config.toml
arch = "mlp_mixer"
model = "multi-label image tagger"
dataset = "rendered solids tumbling over patterned floors"
train_examples = 97500
image_size = 32
crop_scale_min = 0.8
horizontal_flip = false
translate = 0.06
cutout = 0.25
norm = "rmsnorm"
norm_position = "pre"
hidden_act = "relu"
mlp_ratio = 2
parallel_block = false
inner_norm = false
moe = "soft"
num_experts = 16
moe_every = 2
expert_mlp_ratio = 0.5
slots_per_expert = 1
shared_expert = false
patch_size = [4, 4]
conv_stem = false
layers = 8
width = 384
num_labels = 47
mixing = "mixup"
residual_init = "none"
optimizer = "adamw"
learning_rate = 0.0013
beta1 = 0.9
beta2 = 0.95
eps = 1e-08
max_grad_norm = 1.0
sam_rho = 0.05
max_steps = 8200
batch_size = 256
epochs = 21.5
lr_schedule = "cosine"
final_lr_fraction = 0
warmup_steps = 410
weight_decay = 0.3
Rows from block 3 of a small multi-label image tagger, named by matrix and row number. Rows with one number within an expert belong to one neuron, the router's apart. Each number is 200 + 40 x the weight over its row's rms, rounded and kept within 0 to 999. All counts start at 0.
After each expert's rows are labels from the 100 images, of 14848, where the router gives the expert most weight on average: "top examples" is what is common among them. Only what is clearly more common there than usual is listed. The data: rendered solids tumbling over patterned floors.
# router: slot weights (model.blocks.3.mlp.router.weight, 16x384), inputs 330-383
# up: expert up (model.blocks.3.mlp.up, 16x192x384), inputs 330-383
# down: expert down (model.blocks.3.mlp.down, 16x384x192, transposed), outputs 330-383

# expert 4
router.4,267,130,148,200,232,212,226,144,133,220,172,208,154,174,251,213,233,244,180,200,164,237,155,210,221,208,173,182,231,211,146,271,218,130,279,247,214,186,172,118,175,171,203,195,208,185,163,111,194,158,203,225,252,213
up.0,156,224,227,179,131,184,179,197,209,151,189,164,211,189,125,178,210,159,224,168,162,224,198,190,175,202,190,183,75,130,266,165,212,212,132,183,165,207,238,235,194,247,202,131,135,157,287,193,181,213,205,209,164,211
down.0,157,242,227,228,232,263,174,231,226,211,196,164,192,189,202,191,137,146,167,191,277,168,237,193,215,206,260,189,202,192,194,207,186,243,191,160,132,233,241,252,241,185,206,229,125,251,267,175,239,255,185,164,272,221
up.1,227,203,210,187,230,189,123,212,209,278,153,233,198,215,229,153,202,166,185,167,183,233,273,191,190,241,145,224,232,221,159,227,171,174,222,218,270,205,209,187,179,193,107,218,160,270,183,97,132,194,225,228,197,208
down.1,161,218,189,149,201,209,217,223,188,167,223,171,222,248,206,162,233,238,290,190,158,241,182,252,188,215,133,205,218,262,248,234,219,207,109,132,246,163,261,215,92,191,245,217,184,208,231,216,198,221,179,176,141,217
top examples: red object; its colour: red

# expert 10
router.10,233,254,185,113,226,157,193,248,223,177,202,156,152,235,171,235,117,157,174,127,271,240,243,244,150,206,199,207,216,214,185,267,193,193,150,163,240,189,183,158,222,238,151,236,193,213,270,185,183,194,180,182,184,221
up.0,185,220,191,172,186,254,244,146,222,211,217,187,232,204,208,214,214,201,244,202,208,168,150,208,210,219,177,181,161,221,194,177,197,213,185,205,101,142,158,194,206,224,213,214,208,184,222,208,190,206,191,141,219,158
down.0,184,121,236,191,199,194,187,122,164,161,249,238,207,220,235,131,260,296,200,183,206,190,179,234,213,143,176,159,149,191,225,232,172,154,184,208,173,188,211,163,228,162,249,222,150,228,213,215,147,133,207,197,143,136
up.1,188,201,333,258,189,245,185,181,204,209,154,257,169,192,202,132,301,214,179,202,194,179,194,183,178,168,200,192,184,286,225,206,170,177,181,255,200,178,214,219,225,219,163,171,147,173,156,237,164,177,145,189,208,153
down.1,195,183,239,251,174,206,202,216,156,180,253,227,166,245,196,238,132,244,140,132,240,205,240,262,140,227,141,181,228,226,217,208,181,156,214,154,164,165,129,190,227,172,252,184,246,246,204,197,171,187,174,177,230,203
top examples: count: one

# expert 15
router.15,187,205,199,236,223,186,200,252,169,186,182,166,254,155,175,270,223,171,246,159,181,207,101,261,180,229,303,206,208,183,148,228,280,266,251,254,218,254,196,164,123,196,178,276,213,158,193,141,226,219,177,238,149,283
up.0,229,212,127,173,243,133,185,190,131,210,197,190,207,189,223,206,120,189,144,212,200,214,211,153,259,146,219,204,296,190,156,269,239,225,222,276,231,148,225,171,217,120,185,171,191,213,176,202,168,127,215,246,190,205
down.0,300,244,143,166,144,194,259,220,219,258,233,203,152,233,214,231,210,178,158,195,178,208,222,195,179,224,197,232,239,127,233,188,203,186,171,199,261,275,196,260,255,181,168,172,266,167,154,198,114,211,183,220,267,216
up.1,270,157,205,205,183,185,184,201,198,210,206,136,123,255,207,147,178,177,124,199,235,154,222,128,245,192,153,213,195,233,230,196,105,181,173,108,191,133,198,197,240,146,174,164,159,265,178,239,135,210,227,191,221,174
down.1,167,244,179,248,206,172,173,200,227,196,235,207,222,242,251,191,252,164,129,181,103,212,272,182,114,201,211,302,207,235,200,134,172,259,145,213,227,205,92,194,254,202,163,273,253,192,231,168,199,227,161,225,200,178
top examples: light from behind the scene; count: four; jack

# expert 1
router.1,185,168,184,212,229,185,151,226,144,151,108,170,191,108,213,278,205,181,224,185,196,218,161,225,171,240,316,205,207,203,179,182,218,199,209,267,144,229,195,139,206,214,179,210,184,169,253,158,241,197,179,238,173,283
up.0,181,129,158,258,168,180,186,195,177,192,190,185,168,184,199,190,201,185,214,172,284,240,199,179,234,238,154,192,116,143,232,221,223,153,132,192,167,213,207,203,231,192,199,151,163,176,176,203,166,188,248,224,204,206
down.0,134,231,225,243,250,204,163,169,224,186,300,195,167,209,215,212,177,207,259,162,202,245,189,220,217,188,227,227,210,284,165,220,167,268,146,201,191,224,222,226,216,175,284,282,187,205,278,120,181,180,127,216,141,166
up.1,293,210,228,164,209,172,184,140,156,201,215,115,183,177,186,207,151,180,244,213,233,261,198,253,255,234,189,72,269,132,205,241,201,190,272,170,210,288,217,171,218,197,199,185,222,193,204,193,202,247,201,218,173,213
down.1,162,179,163,236,208,244,170,243,227,183,135,237,197,188,255,188,231,245,191,200,163,155,211,147,201,199,203,278,213,257,163,196,190,286,162,233,202,182,182,267,173,201,104,216,171,207,165,220,173,225,152,179,164,184
top examples: light from behind the scene; count: four; black object; blotchy object

# expert 0
router.0,196,169,198,225,219,178,180,313,213,203,181,167,187,205,179,159,181,172,218,167,285,229,188,171,235,192,171,244,157,272,195,211,236,132,154,184,194,196,160,187,158,196,174,238,149,152,186,120,180,218,212,186,191,177
up.0,152,201,244,223,158,143,286,206,221,198,117,252,229,201,177,302,204,177,145,303,177,185,194,132,164,196,274,188,195,139,276,180,177,178,208,180,280,206,232,155,149,181,228,242,200,177,228,202,232,181,202,157,171,294
down.0,173,152,195,172,154,213,218,245,229,164,145,166,216,172,100,171,214,260,79,196,169,231,185,216,220,222,213,170,235,144,176,191,176,172,168,129,180,226,211,176,159,229,191,191,179,193,239,196,103,195,177,171,154,174
up.1,120,270,226,161,191,210,158,166,221,205,227,116,204,202,161,182,155,167,259,165,230,269,180,188,205,207,158,114,193,172,217,276,172,166,241,189,207,175,186,236,266,168,246,207,199,215,222,195,210,276,169,241,192,157
down.1,291,124,258,225,211,163,213,229,148,205,226,236,224,244,268,176,227,321,184,287,267,135,167,207,232,196,214,130,182,201,277,210,213,187,168,131,201,162,218,143,199,198,207,182,172,232,229,197,117,164,164,185,215,179
top examples: count: one

# expert 6
router.6,200,180,204,155,208,206,172,268,168,165,158,154,162,138,208,229,179,160,149,163,155,183,178,213,177,206,173,222,227,195,180,228,227,144,171,186,181,185,172,194,175,263,151,199,222,220,172,193,253,222,205,258,171,270
up.0,225,159,247,218,273,199,201,208,200,193,176,188,159,189,277,154,236,200,190,166,212,218,221,158,276,212,156,256,219,263,166,209,239,178,258,184,257,275,215,178,168,185,202,198,182,183,192,197,173,78,173,230,178,217
down.0,206,126,116,214,172,152,193,205,302,177,251,207,199,239,219,214,251,211,221,155,186,210,156,262,239,190,242,228,138,197,203,151,158,215,187,227,193,224,251,175,149,183,242,193,213,251,181,234,169,240,208,231,237,212
up.1,160,223,103,193,260,240,193,183,202,221,232,216,157,236,250,186,135,190,241,234,134,202,212,249,93,243,204,225,251,312,232,247,197,170,121,246,213,167,247,271,249,214,229,235,204,186,177,248,252,180,180,204,261,221
down.1,189,204,263,187,204,223,174,181,199,128,199,200,203,141,189,164,111,187,144,194,198,209,170,150,160,261,157,141,261,266,174,171,186,103,168,186,184,220,156,202,200,182,203,173,175,185,159,179,171,236,201,123,201,184
top examples: blue object; teal object

# expert 5
router.5,226,176,132,228,165,241,179,174,205,230,183,235,177,172,223,274,294,193,174,167,123,210,179,200,109,238,189,295,197,162,192,152,245,189,238,226,213,201,156,249,182,174,173,245,245,237,238,218,175,183,222,220,258,207
up.0,146,207,194,156,213,176,226,240,290,213,197,276,164,181,96,202,134,198,215,192,220,199,200,172,175,272,167,145,162,129,233,180,242,171,97,178,243,261,150,181,198,198,191,248,184,144,194,169,128,208,184,212,162,234
down.0,122,153,176,149,308,197,142,205,157,187,125,199,183,175,222,80,145,187,224,212,284,177,235,244,261,249,147,236,169,206,165,215,203,210,146,149,251,230,237,110,207,190,155,175,193,145,225,222,183,177,176,231,247,135
up.1,204,156,158,218,185,198,161,170,195,201,205,175,175,257,226,165,133,206,166,200,193,182,302,172,237,228,212,197,203,205,178,227,202,148,251,239,169,175,94,169,238,204,151,213,166,216,172,256,167,212,283,161,159,229
down.1,155,134,188,226,171,185,185,198,138,212,211,124,218,225,226,176,172,241,141,241,159,220,202,139,263,196,146,198,196,206,137,143,223,194,244,144,154,136,200,184,219,143,176,155,128,194,215,193,201,167,206,122,131,188
top examples: matte; teal object; count: four; light from behind the camera

# expert 8
router.8,187,218,216,203,206,215,269,170,202,299,265,216,264,228,187,281,234,208,173,232,164,231,238,189,214,251,219,232,201,239,214,165,200,270,210,216,238,239,175,208,225,166,163,152,244,239,117,244,260,207,215,240,237,243
up.0,254,199,201,306,246,195,182,240,222,227,207,249,213,224,208,216,243,224,203,147,276,274,241,216,288,149,183,267,259,207,243,220,180,239,291,169,219,208,286,281,210,200,198,261,207,209,205,204,195,220,190,251,159,172
down.0,194,195,176,169,201,273,218,162,221,206,191,152,251,145,275,258,169,232,178,193,152,183,213,265,164,241,258,205,197,231,152,222,190,246,158,187,233,223,184,153,227,177,206,232,197,222,267,187,172,122,181,173,182,226
up.1,194,194,148,218,155,196,141,248,185,156,156,252,236,177,211,218,228,184,292,131,254,219,147,236,161,205,137,236,153,171,187,243,252,179,182,193,225,246,214,207,187,218,232,235,239,194,238,169,135,221,154,151,192,184
down.1,221,163,203,216,158,140,223,188,184,254,207,174,144,106,245,143,170,203,195,221,215,182,220,212,165,193,235,189,174,156,182,215,129,133,152,268,226,187,154,138,233,181,239,200,188,218,195,220,143,187,253,200,253,222
top examples: light from the left